From a checkpoint of a small image captioner.
Training: soap at rate 0.0027, 10300 steps, batches of 128.
Rows from block 11 of the image encoder of a small image captioner, named by matrix and row number. Rows with one number within an expert belong to one neuron, the router's apart. Each number is 500 + 40 x the weight over its row's rms, rounded and kept within 0 to 999. All counts start at 0. Numbers have three digits each.
After each expert's rows are labels from the 100 images, of 14976, where the router gives the expert most weight on average: "top examples" is what is common among them. Only what is clearly more common there than usual is listed. The data: drawn branching plants. In brackets: how many of the 100.
# router: router (encoder.blocks.11.mlp.router.weight, 8x256, trained with AdamW), inputs 0-63
# up: expert up (encoder.blocks.11.mlp.up, 8x128x256), inputs 0-63
# down: expert down (encoder.blocks.11.mlp.down, 8x256x128, transposed), outputs 0-63

# expert 7
router.7:487527439497465503507533434443488497510510485577520510546441573512480503541423509516477488452533548485500539495501558488491515523535487469451513499523494599544479492537501483447546513546531477
up.0:499478500501501580485500499459385386500500500500500500318500356500500500648500500578501529500500500555500499500500500501500464485500499500499627500500501500500622500500500500500500500499478500
down.0:500500500500500499498500500499499508485500500501504500500501501466500519501500500500547497498500500496583502500500500499499520495500500501500505506500500500503489531502502500499581500862497500
up.1:500500500500500500500500500500500500500500503500500500500500500500500500500500500500500500500500500496500500500500500500500500500500500500500500500500500500500500500500500500500500500500502500
down.1:500500500496500500500500498500500500500500500500500500500500500500500500500498500500500500500501500500500500500500500500500500501500500500500502500500500500500501500500500500500500500500493500
up.2:538482498500502498505500504496660506514500500497500500499514484501500498500519500482500496499500500502500501500500500501500278493500379500506492584500500500500500500500499490500498500497511502
down.2:500498500517500500496500521503500500356501500500556500500499502490500501426499500499499500513501500459500500500500500500500508462500500500502500514499500500500557726500501444500500500495594508
up.4:500500500500488500479500500500500493500500500500500500494500499500500500497500500500500500488500500501500500500500500500500500500500500500488500500500500500500500500500500500500500500500500500
down.4:461500500500500500500500500500500500500500500500500500500500500500500500724500500500500500500500500500500500500500500500500497502500500500500500500500500500500506500499500500500500500500500500
up.5:500716500499500500499500256213500501500500500500500500484500814500500500510500500481499500499500500675500500500500500499500501500500501500500500500500500500500501500500502500500500500500504500
down.5:500502500502500500493500192499500500504500500500500500500500500356500495500500500507500500500500500214484499500500500500500500415500503500500503499500500500500500500501499500500499500504506500
top examples: pink blossoms (75); leaning right (42)

# expert 5
router.5:463466542616487580535453577445431510546548508535433497504563448536524540504498459435521489466499479541509443473498443518484501567447539561552568542504529454471460457456519514457543478460476521
up.2:516544499500502330507500457496501499499500500500501500604500643500500533557498500513499504498501500491448499500500500500497528476500482500514499499500580500500500502500520500500500500500521500
down.2:500480500537496499482500590500492504418450500496496499500521498499499544513509500495594500500527500504504503500500501498498449485500500500498500488500501500500504500469499501502343500544489500
up.3:503513501499497410508499500378500500500500500500499500475497519500500501376501500482500391502501500505499500500500500500500503500500500500500503500500500500500500500500466467500500500499499502
down.3:498512500505499504500500551491500500536494500501505500497497502501511507515520500500500538500504500503490495500500499497508530493500496501501500486500496500499528503499492509503504500515501502
up.9:500544500501561497536500483475418501476500500500493500425502505500500500591511500563497752513513501575510496500500500560500522502500454500471446537500498500500504488500437596500499500500553500
down.9:505436500574497500471500513500503507581501500497499501500502503500500492478246500511501524505506500480523501500500500499507494497499508499511690503496513500498469560497511500500500499510492480
up.12:500555500502494437495500502336502502500501500500500500493499574502500749527502500522499597480510500466475500500500501486500511500500459500420499500500509500500505512500516491500501500502500499
down.12:502427500505501500481500510493491501496489500518458501501502496499500510426512500505504500502591500473507499500500500499500475479500502499366467498498504500498463469495501491496497500495501500
up.31:548394500516495660409500467463456494505500500492502500479510552500500369614498500414502329506502499706462510500500501498498521517500521500463437505499502500500498510501507420500498500470502498
down.31:500521500502534500419500500499500497491501500500486500531500498496496455436500500501486492542465500584500500500500498500498549502503346485475458528500499500484562475500509499500529500484635498
top examples: spreading (74); green leaves (46)

# expert 3
router.3:472543464505442468456511600556498451495535530507441513488536593474477466474490492471501449560503500599553467490514486545539464524454475464477498450508510498507526528504541515523516498510414454
up.0:500424500500501500462500500500500500500500500500500500315500500500500500447500500500500499500500500500500500500500500500500503500500500500501500516500500500500500500500500500500500500500664500
down.0:500500500500489500500500500500500500500500500500500500500500331500500500500500500500500501500500500500440500500500500500500500500500504500528500500500500500500500500500498500328751500513500472
up.1:500500500500500500500500500500107500500500500500500500498500500500500500543500500494500500500500500504500499500500500500500500500500500500500503504500500500500500500500500500500500500500500500
down.1:500500500500497500501500500500500500500500500500500500500500500500500528500500500500500692500402500500500500500500500500500500485500500500500601500500500500500500500500500500500500500500500499
up.2:500474500497503439504487500493500500500500500501500501562500559500500563500500500553442441519496500541500500500512500499500345500500471518308572498500500500500500500500500503500463500500390500
down.2:500500500784500564430500512533500492501500500500500500497456496501500568548500500500518500500498500500500500500496500614500500438500466498492500489500542500496525509500438500500471500500486499
up.3:500500500500508500500500500500253500535500500500500500539468500500500500401500500500500500667500500561500500500500500500452491500500500500500532500500497500500500593500500500500500500500435500
down.3:500531500500500500500500500304500498350500500521500500500500500500500432500500500500538507500500500500509500500500500500500500494500432500516353500500500500500500500500500500500500500500500500
up.4:500500500500500416500500496500500595500500500500500500500500525498500466500500500500500495500500500462652508500500500500500501500500497500322500500500505500500500504500500500500500500500548500
down.4:500247500500500500500500471497483500500500500500500500500500500500500557606500500496500498500500500499500500500500500500500500500500499500500500500500500500500692500511500500500500500500490500
top examples: two-way forks (95); night (79); leaning left (60)

# expert 6
router.6:493471507544474497494460440532466438509503484471460533531532576431468497442417500496503497452462508599523553501500459473524462455509475530533516531506517520473514479523567518520554496532505450
up.6:500490500500492327517500504531539500499500500500484500526500434500500582594547500504500524500495500503415601500500500523500613490500501483391500500500514500500472502500451498500500500500576500
down.6:500308500528500500492500495491465500524502500498505500506456474500500539580501500486500500500508500446499500500500500499497488500500590500538673468500501499501497493500500527500509500513320446
up.10:500654500500500495500500490494498500500499500501496500572500505498500566522493500415500508542500500806470500500500502500502511499500514500549535456499492498500519500500542500499487500500428500
down.10:510571502500501500499501504507507517497500497504499501502519576500500485466494500509508484497454500501488467500502500500508506500500485508488498684499500500500498481504535496496468500500631534
up.11:500499500500500518500500743500500500500500500500500500501500500500500500500500500501500499512500500549434500500500500500500501500500500500500500409500349500500500500500499500500500500500500500
down.11:500501500549445500508500612485500500461500501500499500501500500500500278496501500500500500500503500457500500500500500500499500500500500500785493558500500500500500307499499500500582500500495612
up.12:501493500500502500600500500504500500500500500500500500525500510500500500507651500504500499500500500501511500500500500500500491500500500500501502499500500500500500500500500500500500500500576500
down.12:500426500477500501500500297500500499500500500500500500500499501500500503500500500500501499498498500500450500500500500500500499497500600500498550047500500500500560500500500500500500500500503353
up.13:500501500500522493578500502499550500500500500437501500514500451500500412592555500559500497499500500500502500500500500529531408494500500500461500496500500500500500500500497501500500500500505500
down.13:500620500510499500424500500500500501500499500500500500366500499500590496518500500500500500500500500500500500500500500500499500501500502501698499500500500500500588502500500481500498500527500500
top examples: narrow (94); bare (84)

# expert 2
router.2:470523511446480497489464461507545472557482519460627467520449523475485549456562485505514512582502563515514490509487445491545592403467547448545529420467532521536480500496483408510514504471508499
up.0:496500500500500491494500512505499492504500500500500500500500520500500500654500500535500500500500500800497500500500500500500500499500505500512499477500527500500500500500500494500500500500360500
down.0:500497500501500500500500456500500495200499500500500500500500500500500500500500500500500500500500500500505500500500500500500496500500500500501500540500500500500500500500500500500499500500500500
up.1:500907500500500538500500502500500500500500500500500500500500500500500489496500500500500500500500500522502500500500500500500500500500500500500500500500500500500500500500500493500500500500573500
down.1:500500500500500500501500500500500500500500500500500500500500500500500500500500500500500500500500500500500500500500500500500499639500500500500500500500500500500501500500500500500500500500498500
up.2:499542500509501567389500497504494500540500499500500500500500501521500503595498500409502501510510500502465500500500500500500500500500468495497504500500500500500540499500571485500454500500589500
down.2:500500500513553501390500610478519506500493500504442500499500500502500496578663500502471501499508500491485476500500500631484575515500464500500462500500516498466500500485459567500517500348497515
up.3:500503500500500500497500504500500500500500500500500500500500500500500075498500500500500500495500500498500500500500500500500524500500501500494500500500534500500500500500500495500500500500500500
down.3:500500500500500500500500501500500500477500500500500500500500500500500500550500500500500500500500500465500500500500500500500529500500500500500469497500500500500503522500500500500500500500500499
up.5:481759500523500502492500492418533500500500500483598500490501507500500459507500500494500559528571500500421489500500499500500485500500499500498503501500494500500516501500500513500500500500611500
down.5:500551500500469493498500492576500499500481500379500500500511500519500493566532500504585500500500500496499505500500500500500500504500499502500500598500500500499494515500498503500500500499554554
top examples: bare (63); spreading (47)

# expert 0
router.0:466541541551497476517464541534500512509541449556436533500492476462473512522517515519467468446499499516495511498515513487514438506513448452508477487553506487542444447503492525428557498522562415
up.0:500502500502500717497500500500500500500500500500501500501500521500500500500500500500500500499502500299509500500500500500500500500500500500496500497499501500500499498500500500500500500500504500
down.0:500508500000490500527497507500500500500500500500500500497485525500499514505499500500500453487496500493511503500500500500502491503500500499494495500500501500500500500500500500500503500496500507
up.3:500372500498495529500500501506434499499500500500485500499499508500500500503501500431501500503502500457502511500500500500500345507500501500678314500500495500500499500500500469500500500500499462
down.3:500653501463490506443500522499500301500497500496500500501497485500499445484501500500669509498491500314653497500500500499501438571500488499472558498500504500501534497500482494500384500496505559
up.5:542482500500500501504500501499500500500500500499558500501499499500500500499501500500500500500500500529359500500500500500500698500500503499501500500500498500500622499500503500500502500341497499
down.5:501800500553497501431500524497501497493499500496622500499495489501500760500502500516500503498506500504510499500500500500504498506500492504501499490501499500500498500500498500499484500507522493
up.6:497453501495498460543500493449500501517500501460475497491499551500500494500481500502499476499512500476509478500500501500500444465500500510433506500518619500500499525500598530484544500513555502
down.6:501567497290444494521507448499457516528497498494500500517494539504501537486503500474462527499442499565476461500500501500500508500501500518521508497501500500518426570492502535557539505598465500
up.7:539317500498475486464500530325501497502499500497533500616500497499500503809504500456501504458502500575405656500500499499501449472500485500341506501500507500500502478500467497500502500499499497
down.7:500518500502500499505500492464500500510498500500501498500500436500505515500503500501500662492502500575537552500499500500500489493500500500500500515500501500500500507436500495502498500471494498
top examples: three-way forks (86); bare (59); narrow (52)

# expert 1
router.1:537524443432563429571513500512524527431530489498527518458515400507461435543595505470499503492507481423528522495492544462517405472522459494443524529478532470500499493513514568527465500529478488
up.0:495499500496498463500500493454488498500500500493498500511500464501500337500500501500501477496532500512531397500500500500500500506467501500707458502500500500500521500499587500523500500500515513
down.0:538471500515494500500500500500508562452509501500500500500383500498500482500452500505468458500541500549500500500500500407500518567500500500489496498500500500500506500500500500448564500505448349
up.1:489549500473500470519500428504500497500500500500466500500488500499500513557500500500500510499500500500502508500500500500500505511527501501500499500500503500500498466500412579500426500500864503
down.1:500529500412502500517500488518500336500500500500503501430504487505500478518500500499506500521566500521497500500500500510496506500500462500510485498500500499500500500500502502500508500429442500
up.2:504501500503499497500500545500500500500501500500505500592500648475500482515500500499500512498500500518500475500500500550500453403500511500501411500500476500500526497500327491501500500500500500
down.2:508498500451506500500500497519500500605530500436500500490603681500500500477500500472500499546436500500500613500500500505500470500500503499379504534500499500527502495500496500425500500556494500
up.4:500529500500578500452500519518500500517500500500500500500500500500500500414500500532500457583390500500523500500514512500500483500500500500500500480500254500500500500500500500500500500500338500
down.4:468500500599500575402500586500500500520419500500500500501494500500500500500501500483500527500342500500500500500500500500500526500500500500639500500500493500500500500500498500500500500508559500
up.7:496501500500455312426500487592510500525467500500569500574458598500500500500500500500478541500500500688500510500500500500500500500497500500465499476500526500500500498500497637501500500500764500
down.7:500475499285500500500500492498585500508500500500500500500497500501504498654499500500500499500500500500500498500500500528500500605500552500540500501500500500498500499500500500500500500463500498
top examples: wide (81); two-way forks (80); white flowers (45)

# expert 4
router.4:554520539488522525411550475437510560502459486519489476494521416554554521485509478514506535499532432440451505490491522533473541535525565502486431538460486484468520508458473520556404496495494589
up.0:500500500586500500500500500500500500500500500500500500475500500500500500500500500500500500551500500500503500500500500289500500500500500500500500500500500500500500500500500500500500500500500500
down.0:500500500500500500500500500501500500500500656500500500500500500500500500502500500500500500500500500500500500500500500500500500513500500500500500500500500500500500500500500500500499500500500500
up.1:500533500500516500500500500547504500500500500500500500500502500475500479546485500507500674502500500500506519500500511500492500573500486500562548440461500500500510403500502514498498500485513502
down.1:505500500568497500486500502485500277550495500500500500500500500500500505500503500500500637500409500500589483500500500512458496269499494496511502501500500499508500500514500500512439499500493566
up.3:500608500500504500575500563500510539500500500500516500500500500500500501502582500500511536556500500509435515500500500500457577500500512541533506500515536500500498498500472553500500500426500500
down.3:500500500500500500477500491493500500549550500499496500503500500500500499626500500575500500540500500600500545500500500500500533549500518326500500495500500500500500493500500500501613500500391500
up.4:500563500500568432584538500443563500500500500500500500500500500503500641506500500502500412520500500500382624500500444478500500500500500500500500419475500500500372500500537500501469500500526560
down.4:500312500500321500597551500500500500500605500500519499498492500500500431487500500500592313500500500575377500500500500500669500731500500500487486509500500500423500455462500500500500500500485482
up.5:500500500482501343558500499500500500500500548457467500500500556500500409368500500298500500523500500385410500500500500500500506500500485500629456500500525500500500500500529500500494500500500500
down.5:500413500532574500327500500501500512507492500500500500500500500500500552484478500500501400448590500500500500500500500500500500550500500500470560500500500500500500500525500500444695500500500490
top examples: night (98); bare (65); leaning right (54)